config = dict(
    model="model that answers yes/no questions on an image's attributes",
    dataset='abstract colour fields from 500 small random pattern networks',
    train_examples=50862,
    image_size=32,
    crop_scale_min=1,
    horizontal_flip=False,
    questions_per_image=8,
    encoder_arch='vit',
    encoder_norm='rmsnorm',
    encoder_norm_position='pre',
    encoder_activation='swiglu',
    encoder_mlp_ratio=2,
    encoder_head_dim=48,
    encoder_fused_qkv=True,
    encoder_bias='none',
    encoder_qk_norm=False,
    encoder_parallel_block=False,
    encoder_inner_norm=False,
    encoder_patch_size=[2, 2],
    encoder_layers=6,
    encoder_width=192,
    encoder_positions='learned',
    fusion='prefix',
    fusion_encoder_width=192,
    fusion_encoder_layers=12,
    fusion_encoder_norm='rmsnorm',
    fusion_encoder_norm_position='pre',
    fusion_encoder_activation='gelu',
    fusion_encoder_mlp_ratio=3,
    fusion_encoder_head_dim=64,
    fusion_encoder_fused_qkv=False,
    fusion_encoder_bias='all',
    fusion_encoder_qk_norm=True,
    fusion_encoder_layer_scale_init=0.01,
    fusion_encoder_parallel_block=False,
    fusion_encoder_inner_norm=False,
    fusion_encoder_positions='learned',
    fusion_encoder_connector='linear',
    init='torch_default',
    residual_init='none',
    optimizer='soap',
    beta2=0.99,
    learning_rate=0.0032,
    beta1=0.95,
    shampoo_beta=0.99,
    eps=1e-08,
    precondition_frequency=50,
    max_precond_dim=1024,
    one_sided=True,
    adamw_lr_other_params=0.0013,
    max_grad_norm=1.0,
    ema_decay=0.999,
    max_steps=3900,
    batch_size=48,
    epochs=3.7,
    lr_schedule='constant',
    warmup_steps=190,
    weight_decay=0.2,
    adamw_weight_decay_other_params=0.05,
)
Rows from block 4 of the fusion encoder of a small model that answers yes/no questions on an image's attributes, named by matrix and row number. Rows with one number belong to one neuron. Each number is 128 + 32 x the weight over its row's rms, rounded and kept within 0 to 255. All counts start at 0. Numbers have three digits each. After the name is the row's rms in percent of the matrix's.
After each neuron's rows are labels from the 100 texts, of 14976, where the neuron reaches its highest value: "fires on" is the input token at the peak. Only what is clearly more common there than usual is listed. The data: abstract colour fields from 500 small random pattern networks.
# fc1: MLP up (fusion_encoder.blocks.4.mlp.fc1.weight, 576x192), inputs 64-127
# fc2: MLP down (fusion_encoder.blocks.4.mlp.fc2.weight, 192x576, transposed), outputs 64-127

fc1.16 109:139148124122127139141111060085176089074096151132168101118070089136144125082088130114109104212177110153120128104112064066084132140154149101141093167151098110160137110054156117091069130108102060
fc2.16 107:109057136116126239164137136128205113135120133079071143129134131164098123119127117168153099057103176143150139055134127099115120181170143128106125135135092150101155139086207107126152200177148177
fires on: "bright"

fc1.267 105:116183139146118097146076172138105094111123154094171131152137103159143116157115117144128099115123091146126142171136119103120067135146131103167142120144133120114105184101255105122109094105159093
fc2.267 107:168100205071125147092136113105121149106112184110107102098176128135204113143120157195134146135111107104031114125054129114132154157156114194121155135111132133134121116023139080153107154121121122
fires on: "mostly blue"

fc1.105 108:153111156144100145153125171116130127152135099091111118165087132107162104081193110113114109156119200142204129169142118114103111077122136125091101184116126148145149145163075141162151189131113128
fc2.105 106:098153144120167099115093138101103128145169106145134178093114132142144144153142064127130150036183070155113160083136149191183155136161124136135109207086153097127073154093111149105094112103065152
fires on: "bright"; "mostly blue"

fc1.238 096:145143109114155165139115115101128092129090139120141142105120146168136115137177159103117095180130110126090134133095165058172106118132165107212148152147119070138131167080155115139112147159139160
fc2.238 092:192136111157101155092175158099147137152132122105107103127136137142141133160169106163147109151123099134150095138111135138128164078099131137114115140099106144131106137079124095126071093168091181
fires on: "mostly blue"

fc1.153 096:142099154129194166117143061066153104121101131085170136092089114176135100123105121068115094199144137135077115159118111055135081129156179128175140151195081115131128108068146116117090123151151148
fc2.153 092:149118126119101113122180131106109169144114131120164109130125131182153141119157125152132141134126117143072169089154139088124106124093090061118162186136159167107130086042140118118076171113026206
fires on: "mostly blue"

fc1.536 093:159170114157100141098075125154133063132139133164152144102159114141144116166129128107151180121165128152074110129168131107117072130106122127130154136149163149174112161149194134124100119112182075
fc2.536 091:175161156098103165102175085132194134114098132130075122129192129132128116060123112110137108079130162117191156091000145114108122150109105111157135167093164140145143103037143050195117162153195137
fires on: "fine detail"

fc1.121 092:147189065133101104137105071101116190107144153140168131171135140109112141190126133096128086114133130163098129060127157146143184111143147072134139158142132100033127154163133173144127066117092080
fc2.121 102:153173145157140175136094134124185151121161151165089132119133139118082173085091132046165123129150124111140146135087119131099101155081159151098145100069084110108093169197124171116164244158157103
fires on: "fine detail"

fc1.532 094:163093131154113114137091068091079089090130137097168144095105092125136129145126117133108146115157159169182138174124091146089116117135155114077116126132129156144139086216118129128154198116150060
fc2.532 110:134228148120159118157203120112155121124157096119126146128130143135081116167119083109194117094158094151070157118128180125113097119130112147090117187094182149137092148220180183140141064146139137
fires on: "bright"; "fine detail"

fc1.346 120:110084111118171122122148093095121168106130145136138132105118176152094165101113169055080096176144062108034184132148141053137098145084128143135133156140100095100142102069115125103126111132085194
fc2.346 121:113164123139053149147109146057179181139158130130205132157142109144162161075151093153105109065127072155072185142013114107150122155069110052143151113115146114118122111106086162125072146157176130
fires on: "mostly blue"

fc1.171 105:163110161132077140138092126125097148132108081127136141088155171135144187128122164125097132100140176127159149118099139111151089164043144185171143140094119091116126126087120147162150143136091178
fc2.171 145:138122066146094074111068117110127129141111123145111111145106104116135196120124134164100152124159069148110092153104174174149147102105142144209144130135105152104094136080053169108114076152086151
fires on: "mostly blue"; "bright"

fc1.316 100:156126133139106132141116144142144115145140138133161128144096061170152112116110104125109121117106144097196125135189120101150145124159114080144128119163152136198128145147153117155171144170201191
fc2.316 110:084148099051101120118170068101128163180146134078123141173140149115143103079162096168154109089120162152165161171016066163125117116073151157096128114094162130148112112102069130122144150162216071
fires on: "fine detail"; "dark"

fc1.60 118:093103063112145128118140118102139122140121117141142137124099168122085173072111150071107078198167112203068126137142120054110082158131164131164107186106056129116133117084065121096120123126098100
fc2.60 106:107118169063090220122162151102166096119066115141098120114122140146122149170193044173100097024131126169125144154107168131141138143154141064154136085079158127155168124105136119107089174167106160
fires on: "fine detail"

fc1.491 101:162193197146122136110169194078129062088123155111145127063094096124122103141145166132182122140165143129151133106110127116103092162229159116151118112136142155144141077159196148180113123118122076
fc2.491 112:149173177115172164140084123109162142111132103141134112122114125134114093113064118187153115160141123141127062144057051111126129100126170132080109158060210085132072099139133130147130139179139107
fires on: "mostly blue"; "mostly green"

fc1.523 099:161136128145093151075137119116200138106150141076143153145146188148143165131152131113147045139162144148161123109129105094134109149164175116174119132112116097101148098188178116152129036111161105
fc2.523 104:153196135152140176126058111121113157131214128180106126131132150110118117107035159168130125015177111130127105124093133095147121152134150151068113111160114111105105095198121128107120143143163093
fires on: "fine detail"

fc1.349 108:161164173153113111103184145115010077060140151113173164160102120126157156112135152133136109158163115141142155154099142136073109123173127121086066143175109132150104067195183158172118147135114030
fc2.349 106:107238157102134100123098134126193089139163115140140125144114122122163174105104080092145100067135156118126125074082200142092135105139130182100139150111180113151116112154136128132108133157144082
fires on: "mostly blue"

fc1.176 110:152113158130099136119123166085159096156109127071111137109088191110111145114103149110131082202132155147154104119133136101154126140119137190166072193140053121136132100025067163075098120128113105
fc2.176 109:104116122111091238125141135140086083133136156142175122154155130153110120097149115114124135003114125156139201103154155090095118147090169072137117138167105146113116142015149155122113214143113184
fires on: "mostly blue"

fc1.103 093:133107062144122109131070118093081110098102090130190154118072086121110127136082150127137144092166105157161135172104091098102124108145172163102120118121104170128125106180142166116154183135113086
fc2.103 107:124176154108134129162213139062169135124123145164102148132173137146129101126163119088165127127119081159062133111113154104145098161140119116097119213089170136141104156175144160163143103115133116
fires on: "mostly blue"; "bright"

fc1.285 107:110129150125141136113122123092092113115127121073169148108091133142130170140130175106091114079182098113044175118109109037122086133098098174148138141107078074191141106085158131093069140154070173
fc2.285 106:133129147132118145123127136110222120138095125116130106049127134087153121117103135126152140185099123116196189118098147132134142164123130062114101109077111106130136142084130143087132182139084170
fires on: "mostly blue"

fc1.518 103:137092186127072151153086208152098135130116122150142133112111149146168089131134130112073138103123154142176101104129130127116074130153118142145092113095090132145139090134123105151115161155149105
fc2.518 113:122163135087149065123088109106149134179206093158072146186128143135093165096145084185091119088128108135067114103146125120171128126149134116163120137143180091118103146107121116097131079146106097
fires on: "bright"; "mostly blue"

fc1.292 113:082114166156109145168155159126111146119164156084148109129105093116157163055185101123125141094161154151151110136210132058155127098140126140108165152107126117150117120188098096148145127130114164
fc2.292 110:138142147065119091117158136081147119157121113128081122109133100112074115135112028149095130099188132130165168127153123169123138153120133117158087096118175101086112130122152141139145146107096107
fires on: "bright"

fc1.574 098:127139150137166158118103124163180157093139078105131155114139136126127173139111179149134120139147167141155097080073129066110108118147150073110164186136113163147136160126062155157138160158131089
fc2.574 095:103212128111069130152127096124153134130150111129119118145121123094102125146106117138128083175112159106170140106116085151123085198116164170134090094167033115112114168192131101135132203146108146
fires on: "fine detail"

fc1.487 096:107137097166154134113124088118105166115110106126208138084103152117113155098138121077110115129154128111028135129131103049176123133114135212162148113112095102196127139078182125183134121139120137
fc2.487 109:120117092125067057153111113123120118155113107139157104132147110113168141133173145152158156227088144129156106112157166131110107127084118179090137145144075121096114174061142209103128112152022165
fires on: "mostly blue"

fc1.159 105:116128104090131169133141124083173105133110145079141139152073144063114141142091150110130092214157161192123109136153142094115127146111154154150098169132079111168144103042031128080113095104137103
fc2.159 103:110115173084152203134140140091119112102154099107145095120166116181139147153079104187145150032145138136153163135085136098088115172063158075108144106112117101128147121061183067129131200165107184
fires on: "bright"

fc1.65 092:140092109122113100104085132088113084082143128100103107051134068145137161145073126128144152125156074141104139176133051103102137103157135133084119097105127152166135107173143135136146164151114053
fc2.65 089:120160153100156145146255167122183126133135131132098161121127132136117104148167067087171139136106088158091154150134168120133117151151134113087129129133196111114093131175131169100118125163115169
fires on: "mostly blue"

fc1.296 103:098137149159134146120083141146065048157180163120179154167156096146106125150148147134117156098108133115104151131135089062127102139129129113160156121119170145071126144078206114143128142119196155
fc2.296 116:091085119075120112114108109141139134128069142127084129096135128130147139168137096083138105060129091136115146137000110216071144140108138167137137155052152118109121127059153092067134147135061104
fires on: "fine detail"

fc1.9 108:146153186177116139130135154109082120112129184127164138076099109128124110122139162122144121164190175148174132142103133156121113143154118113092068145180131107065112139173164116135077143169137072
fc2.9 107:132235150127088114144129146140166095152134103163127144147154135137129144090114117091083104015110133158112116087158184124151135149138172157095134134125175111136118126100207158125076100157129113
fires on: "mostly blue"

fc1.384 096:111135107121099112090124146110141094130153097084126111111132112163161150153113162081162095131133122142134151114146113108142130138121127068137133133148141146100108135154186174128080148108188081
fc2.384 088:159199184165086183156156121105199145130095103133085130101190097134102129115053172114119088053122167165096107152026111101142147144142154082138104150106180142152121104123181180104109199138205116
fires on: "fine detail"

fc1.14 100:148162109129073109129086133122146091100145101175139114131128117151104102213133116106141164156157184156148118159094115063100059119112170092111158198141123153151123157127130101145138111138114108
fc2.14 102:100205182090107092153150119075187088081079145110101167142167124131095117072120121139149106099140112073139138138058106111123148124137109118086138182082164146147125104052105082164135210131137083
fires on: "fine detail"

fc1.37 093:135109149114162179122113120101143126135101134110135149120107160159140100144116152055092092161130190156125128166100141027140079136136174156170131169133058101141134124111078129095110145166111181
fc2.37 103:084134093123118158121172175134135125122135134113140098137143170164119144130137110138162086131137093159121148097207163113094151103142160087151124170145130148108125149000181076115079088159052169
fires on: "mostly blue"; "bright"

fc1.242 120:134131114110162146137156111102161134112090142189121116136061143161113180060094129106142126213171065190131108101133068090133121136153167159192061201129082144141169118072077113120103127126117100
fc2.242 112:130087150138105239110136180078204126138132132084146119158146143140124131117169121175114096008152108180124167131125141131128125176126132099129161140097136116092146101120145133131100193156179168
fires on: "fine detail"

fc1.289 103:134117112096111101151155094138144058099087096105105116148121134107148106179099141140143180166177142130159107145125151096059109158079120107114094159127129095098116168167174109127147139119065060
fc2.289 106:147187109112184153128106116140164125116208140124092125079119181109132147075147131176094135059154174072144138139048159065153077130079143131091160136107205154132163145120133062178132154194205117
fires on: "fine detail"

fc1.217 109:123136090077116160127117114093174120119132133101116141148066150105126130093113154108140123215126129172085126091129109063104113156151134165160080181126066130168162096061052138099112147118103050
fc2.217 112:120111163164117228163134155106134103097113133119127116151159124162142157128110080201123124010137110160155156129117149116109149176130165067146143097111102133145102128097153132119150189136154170
fires on: "bright"; "mostly blue"

fc1.199 113:099113118098123197120141125094167107145146146092112129121070142101105122116102157110141102216176118162080105122156137089137134154143146162156103186133074125153175105040047149077111134132125115
fc2.199 118:110121167139093224157122145119105109113122128147149129130176127142131122124093074164116129000119125164132189176058147083101124171101161060135131121113099106116119134079163117129126188107101113
fires on: "mostly blue"; "bright"

fc1.418 092:133093102110126116139109120103086075107144130121097142072132045125145149185103099126125145115141088135096142173142095145097129106127130112119121108106128121164144098152124119154173177123145045
fc2.418 092:119180146075175105144240132137176110124121109112067144141139142134107103192157053095174123151140057147106154141159157137130108144111118129090114138135197138127068149165165182114110082189136171
fires on: "mostly blue"